Rows from block 7, named by matrix and row number. Each number is 128 + 32 x the weight over the matrix's rms, rounded and kept within 0 to 255. All counts start at 0.
# conv: 3x3 conv (model.decb.0.1.conv.weight, 128x128x3x3), inputs 84-89, a 3x3 kernel for each
conv.11 [123  98  67  73 172 100 150 100 161 138 157  85 223 140 152  62 120 186 143 135 122  45 168 120  83  88 145 111  89 149 128 167 113 101  40 114 179 135 110 123 121 123 123 165 115 150 121 174  97 107 122 139 120 131]
conv.12 [251  91  24  99  90 185 140 114 121  96 137 170 163  45  83  81 159  94 152  79 157 135 116  92 101  96 113 128  83 151 124 116 145 146 132 110  81  85 116 113 125 170 159 139 113 139 150 128 158 106 137 141 118 122]
conv.13 [137 137  98 116 141 106 134  90 156 132  94 136 102  92  93 144 125 130 100 141  82  81 110 148 131 151 129 178  65  54 103 147 126 153 129 162  97  93 143 150 123 111 128 189 135 119 162 132 119 113 138 103 101 118]
conv.14 [128  92 155 116 119 103 129  93 161 141 172 143 121 109 156 156 114 126 115 133 100 135 100 163  89 128 108 164 153 152 170 120 170 106 143 119 140 104 114 139 129 102 144 119 148 139 205 146 101   0 141 195  68 214]
conv.15 [134 115 141 151 142 124 135 146 131 127 127 122 111 159 118 151 102  95 130 108 114 121 119 126 125 123 130 148 149 130 131 119 140 111 133 105  94 128 134 153 112 116 126 156 149 145 127 130 116 150 142 153 122 146]
conv.16 [152 117 152  53 103 122 133 141 180 115 148 118  90  96 163 123 101  97 120 133 110  74 183 158 120 139 110 115 126 160 126 194 102 128 119 102 133 101  95  96  94 146 183 134 146 121  49 112  89  99  99 102  43 108]
conv.17 [ 77 121 198  79 104  76  71 127 162 116 104 122 130 107 137 128 135 119  91  78 148 111 160 129 173 113 146  98 103 129 176 138  99 130 142 118 186 133 155  39 122 149  84 106  62 156 173 108  94 127 107 146  52 139]
conv.18 [122 173 144 132  36 112 116 176 145 162 105 178 131  90  67 123  73 152  84  64  87  80  72  92 129 111 143 123 112  95   0  44 193 118 224 139 123 118 132 202 123  98 157 135 124 122 136 138 123 127  96 104 102 134]
conv.19 [119 121  98 108  98 126 122  79 110 124 119 119 130 150  99 104 142 130 139 183 110 107 131 116 116 121 102 187 145 134  93 115 135 140 149 113 134  98 141  95  86 158 145 120 167 143 128 112 121 141 109 122 144 118]
conv.20 [133  97 141 134 101 121 154  75 161 126 165 155 150  67  83 136 134  89 162 150 203 112 113 129  64  63  97 126  94 169 159 113 156  99  10 209  83  84 121  78 145 124 144 103 102 116 124  94  64 123 122 124 138 119]
conv.21 [145 197 169  91  36  93 125 121 127 165 125 146 118 129 158 154 138  62 120 125 134 143 103 134  82 150 131  84 108 135 102 117  70 122 114 158 143 148  97  25  89  67 102 129 140 155 162 154 126 112 122 136  73 119]
conv.22 [150  93 100 158  35 175 191  72 117 111 124 186  99 106 139  69 149 141 134  78  92 135 132 114 113 136 129  96 132 174  73  53  99 152 128 105  95 122 119 131 151 146 121 147 158 159  93 103 120 139 137 165 113 123]
conv.23 [124 112 136 111 143 124 107 185 117 110 115 122 151 129 110 136  86 114 115 141 127 147  94 120 132  92 127 169  84 133 120  80 122 138 139 142 126 134 115 145 151 126 142 107 129  77 111  76 121 197 113  89 150  88]
conv.24 [137 119 143 207  87  98  88 154 170 170 142  87 112 198 109 109 112  87 163 166 147 102  98 121 127  93 118 147 181 161 138  40  88 105 205 137 144 135 168 149 118  91  85 111  93 123  95 119 110 161 153  91 112 143]
conv.25 [115 127 134 181  88 147 128 157 155 121 129 121 147 103 125 135 128 103 116  91 123 119 154 140 127 111 142 131 135 118 117 127 129 143 121 124 100 111 132 154 155 102 147 131 121 132 144 121 139 137 128 127 140 126]
conv.26 [126 143 122 134  90 130 120 113 140 130 114  86 129 120 113 128 114  97 117 133 137 118 120 134 160 100 129 132 133 121 149 108 146 126 135 134 129 118 135 135 136 111 126 129 136 108 153 110 117 143 125 134 108 135]
conv.27 [ 91 117 114 179  91 112  75 171 106 111 122 142 126  74  58 113 131 117 138 118 135 120 106  63 161  78 179 180  82 151  90  27 116 149 125 156 105 151 158 179 137 105 122  88 105 126 124 167  88 200 119 128  92  79]
conv.28 [167 198 106 136  34 152  70  80 143 129  97 140 124 136 120 140 220 127  92 130 116 122  84  73  74 136 139 134 118  93 102 191 137 149  97 115 146  99  90 144 138 126 126 112 164 148 126 145 132 156 151 140 100 130]
conv.29 [114 144 141 145 108  70 128 156 114 155 129 117 149 151 161 177 193  77 143 109  99 129 104 143 127 122 134 129 140 176 116 127 117 143  95 123 197 148 137 168 170 148 104  51 160 124 150 116 150 128 138 142 132 117]
conv.30 [116 128 127 130 136 138  81 149 123 124 118  62 160 138 134 117 100 108 138 139 157 107 113 161 168 104 141 126  92 115  85 122 122 127 144 127 142 105 126 160 137 135 118 130 115 168 140 178 145 116  94 160  56 132]
conv.31 [140 220 121 111 112  73 129  38  96 150 127 107 120 128 154 137 155 127 165 155 106 137 120  99 112 144  89 113 117 160 127 130  78 151 160  60 109 176  60 132 114 128 128  87 162 114 103 126 156 125 138 119 150 140]
conv.32 [133 121 124 119 111 143 151 185  90 129 128 101 102 141 145 115  88 184 110 115 108 111 141 107 109  98 131 121 108 125 135 111 142 155 152 117 119  84 128 118 125 133 132 144 117 115 120 118 111 151 117 126 112 105]
conv.33 [139 134 116 118 153  44  53  99  73 128 151 124 115 149 117 113 135 131 134 102 109 161 107 125 146  93 115 150 149 148 130 111 133 159 102 104 145  93  94 147  78 105 153 203 193 139 134 141 114 123 115 127 111 136]
conv.34 [131  84  73 156  89 105 207  70  86 153 125 134 189 118 161 175 147 125 139 100  82 154 111 176 152  90 141 125 171 160 173  48  87 144 130 211 162 142 145 122 157 103 151 159 200 108 156 134 145 115 112 171 111 148]
conv.35 [209 184 172 156  40  94 129 102 163 135 100 115  92  88  95 121 113  62 173 134  76  50 116 121  87 106  89  94 207 162 138  52  97 129 114 154 120 101 127  31 160  52 157 217 115 142 154 175 151  75 136 101 135 152]
conv.36 [104 160  73 135 112 134  59  75 112  96  81 102 120 126 107 148 153 141 127 163  84 115  78  83 159 130 147  90 128 103 183 131 110 104  36 111 120  75 118 136  66 160 114 160 207 126 150 147 104 155  91 101 161 107]
conv.37 [101 162 135 121  68 155 116  84 101  83 103 136 142 141 109 101 150 120 119 127  92 123 146 119 123 137 126 173 136  97 110  15 105 118 147 146 123 124 157 124 158 129 129  92 162 137 122 121  99 255 146 124 108 133]
conv.38 [150  59  97 118 188  69 117 121 141 165 170 116  94 124 204 118  77 125 178 146 118 106  96 132 131 139 171 128 119 165 143 250 109 152 106 146 145 132 114 122 109  98 122 110 103 184 156 193 143   0 127 191 135 194]
conv.39 [130 116  95 174 181  84 119 157 158 155  96 138 100 129 114 155 104 139 115  63  72 143  45  65 178 106 116 167  94 156 144 130 170 160 117  87  94 117 142  89 141 117 156 136  94 117 137 138 131  92 145 119 161 137]
conv.40 [174 112 179 181  92  79 173  76 101 104  90  81 133 125 119 151 181 118 121 132  98 169  68  69 118 126  67 143  79 144 142 110  93 129 196 127 110  58  97 108 127 116  45 168 201 116 125 132 135 124 148 111  80 157]
conv.41 [133  95 158 132  78 179 121 158  97  93 147 181 136 144 170 145 101 104  92  76 123  79 152 129 119 121  72 137 126  77 124 144 128 134 146 103 134 106 108 131 134 109 149  77 164 102  99  96 104 133 142 111 103 109]
conv.42 [152 105 136  94 178 105 115 160 135 142 140 101 123 124 127 143 131 108  96 162  99  74 111 143  98 146 130  76 138 104  65 236 174 112  89  68 151 140 121 142 108 137  93  97 146 119 146 143 169  78 124 141 125 120]
conv.43 [108 181 136 119  89 142  51 145 139 102 131 118 149 188  70  62  72 104 130 139 175 127 108 126 140 106 110 130  90  94  73  60 133 171 121 170  89 114 134 160 152  74 110 128 166 115 128 120 156 138 109 137  88  93]
conv.44 [141 113  96 130 107 115 168  35  80  85  81 132 177 151 117 120 156 153 110  61 184 119  93 133  91  80 124 121 112 135 132 107 165 118 135  59  78  75 141 131 155 122  87 150 116  95 112 167 158 178 140 107 127 160]
conv.45 [108 106 151 114 160 141 142 144 123 100 126 109 144 119  87 178  81  93 119 132 130 148 112 164 117 132 107 135 147 115 122 124 114 138 119  98 109 126 126 116 134 119 101 133  99 146 124 118 120 137 133 164 119 139]
conv.46 [146 129 124 134  80 109 147 178 124 157 124 138 136 130 132 138 113 142 127  99 115 120 157 109 116 135 121 120 130 124 131 102 139 152 144 151 114 126 116 118 120 121 154 126 122 155 138 180 149  94 144 177  94 170]
conv.47 [192 149  72 119 138 112 186 108 137 122 100  60 165 117  88 148 140 121 102  83 122 157 127 102 104 115 103 175  56 125  67 128 181 169 107 147  85  41 109  38 192 198 128 157  49 132 112 143 115 130 132 114 143 105]
conv.48 [ 78  93 150 135 103 132 119 133  96 129 127  79 107 158  97 159 127 189 110  86 177 146  96 121  98 118 124 113  91 152 123  76 112 152  94  80  47  70 126 147 133  19 190 149 123 154 103 145 122 126 112 173 155 128]
conv.49 [100 154 144  99 112 124 119 110 158 127 164 108 113 185 142 151 142  71  89 149 145 127 119 125 104  76 120 163 153 153  81 106  97 182 107 142  24  72 154 142   0   0 162 172 152  97  98 146 134 159 107 139 114 127]
conv.50 [111  85  61  60  88 134 137  77  86 140 103 127 136 145  85 118 161 118  92  58 125 155  88 146 159 111  86 182  78 120 183 133  67 119 155 125 106 105  90 112 130 114  99 193 136  91 107 132 158 105  99 116 151 146]
conv.51 [149  76 113 135 151 117 144 137 119  92 137 130 109  87 132 155 110  98 151 120 176 111  89 159 140 158 145  75 162 157 162 252  62 114  75  69 128 133 121 121  99  86 152  75  78  99 111 118  98  95 120 105 135 104]
conv.52 [150 139 132 126  28  94 115 133 134 132 184 146  65 134 214 144 139  94 150  24  83  86 132  35 146  36 135 156  92 108 165  83  22 122 183 131 162 122  82  88 126 133 139 197 136 117 135 123  87 113 157 109  88 150]
conv.53 [145 119 116 135 107 126 122 157 143 119 122 136  97 109 118  80  70 144 121 172  94 212 159 114  87 136 124 138 125 171 128 164 171 124 158 119 166 130 117  91 152 123 127 143  93  96 109 100 115 171 134 123 117 126]
conv.54 [134  66 106 164 135 221 125 129 111 141 131 130 212 142 170 164 143 129 108 185 129 135 155 153 150 135 126 144 131 193 163  82 119 176  73 184 106 132 138 149 167 122 148 123 113 107 114 114 101 162 155 149 147 173]
conv.55 [130  95 122 139 129  92 134 119 140 141 118 104 108 145  92  92  81 132  74 122 107 150 144 148 108  86 138 137  95 155 181 119 138  98  82 227   0  65  71 111  95  72  91 164 113  91 144 141 118 107 130 140 144 105]
conv.56 [131  97 102  82  66 204  69 146 129 136 120  93 128 137  92 161  99 100  95  78 126 141 143 161  97 116 167 127  70 150 125 104 177 172 156 119  85 107 135 117  79  97 148 178  96 125 157 135 121 134 135 121 140 168]
conv.57 [144 131 199  58  61 146 116  99 120 122 150  76  89 138 137 156 150 116 172 155  98 111 104 106 139  73  78 136 107 159 137  74 156 162 112 136 104 117  45 128 127 153 218 151 203 130 161  82  78 142 147 177 124 141]
conv.58 [123 142 147  98 100 153 116 130 121 144 121 118 151 112  75 126 127 182 120  90  95 103 100 145 160 126  88 112  96 125  67 168 163 211 182  81  38 118 113 115 105 115 182 151 230 132 144 150 105 124 127 111 123 142]
conv.59 [140 107 100 117 135 166  83 111 176 132 114 123 112 102  99 148 128  79  82 109 146 115 135  95 104 104 145 154 138 188 136 122 157 134 130 167 156 129 142 172 157  95 149 158  69 116 146 111 170 111 130 125 136 132]
conv.60 [106 127 125  90  55 135 115 106  70  89  97 157  99 203 127 158  70 159 141 157  88 102  59 144 117 108 146 111 124 145 123 130 139 128 108 112 184 145 121 165  69 123 159 138 151 137 135 130 154 120 125 110 169 149]
conv.61 [160 124 130 106 173 114 121 176 109 128 123 142 123 116 117 184 139 140 110 137 109 109 107 165 124 129 139 153 106 116 144 133 136 131 123 109 140 127 111 129 106 115 134 136 136 125 146 133 141 157 141 127 131 131]
conv.62 [131  64  96 127  87 200 159 118 106 156  87 146 148 121 100 225 153 133 170 107 118 142 108 119 161 160 119 136 163  95 137 144 115 170 142 158  91 111 128 155 147 136 179 127 178 123 137 155 144 134 127 141 136 138]
conv.63 [143 110 104 163 132 173 180  95 232 161 175  99  85  93 202  92 120  95 101 148 149 113 129 140  91 140  79 147 112 200 139 185 141 103  40  93  51  50  90  97 128  89  90 135 114 138  99 146 126 131 154 140 144 149]
conv.64 [132 188 138 132  91 116  83  91 138  80 112 125 131 168  93  97 132 149 104 171 120 114 145 107  92 139  64 134  64 164 225  41 164 154 127  61  77 146 148 161 102 158 147 134  92 145 114 108  99 127 141 119 147 144]
conv.65 [145 108 134 131 130 129 126 142 121 157 148  87 118 117 103 172 144 145 125 118  58 113 152 122  74 118 118 152  97 180 160 142 136 130 146 152 126 105 141 143 136 146 180 169  88 135 146 136  84  84 129 153 117 164]
conv.66 [154 146 116  97  67 129 129 123 133 110 145 116 127 131 159 129 108 133 181 146 139  96  86 170 133 115 103 151 178 140  97 186 157 102 185 147  71  75  68  82 145 169 160 130 172 169 141 171 109 148 107 180 122 130]
conv.67 [105 125 139 147 110 152 127  90 111 139  76 122 134 106  86 171 154 108 156 184 152 125 152  88 168 142 163 164 185 207  81  59 161 149 110 179  83 107 131  67 107  86 125 135 145 125 148 130 133 174 140 129 110 116]
conv.68 [119 138 134 151 109 124 115 127 145 127 146 124 116 149 136 134 134 155 133 134 111 108  91 124 100 104 111 161 146 138  79 130  91 120  74  95 186 112 151 108  98  77 104 143 171 147 134 142 153 142 129 132 102 110]
conv.69 [ 98  80  69 113 153 119 172  77  79 115 136 130 181 151  93 110 148  90 110  63 107 115  64  91 150 144 103  91  97 173  96  49 121 121 144 153 162 154 155  84  94 104  82  99 147 141 102 145 130 172 135  85 147 134]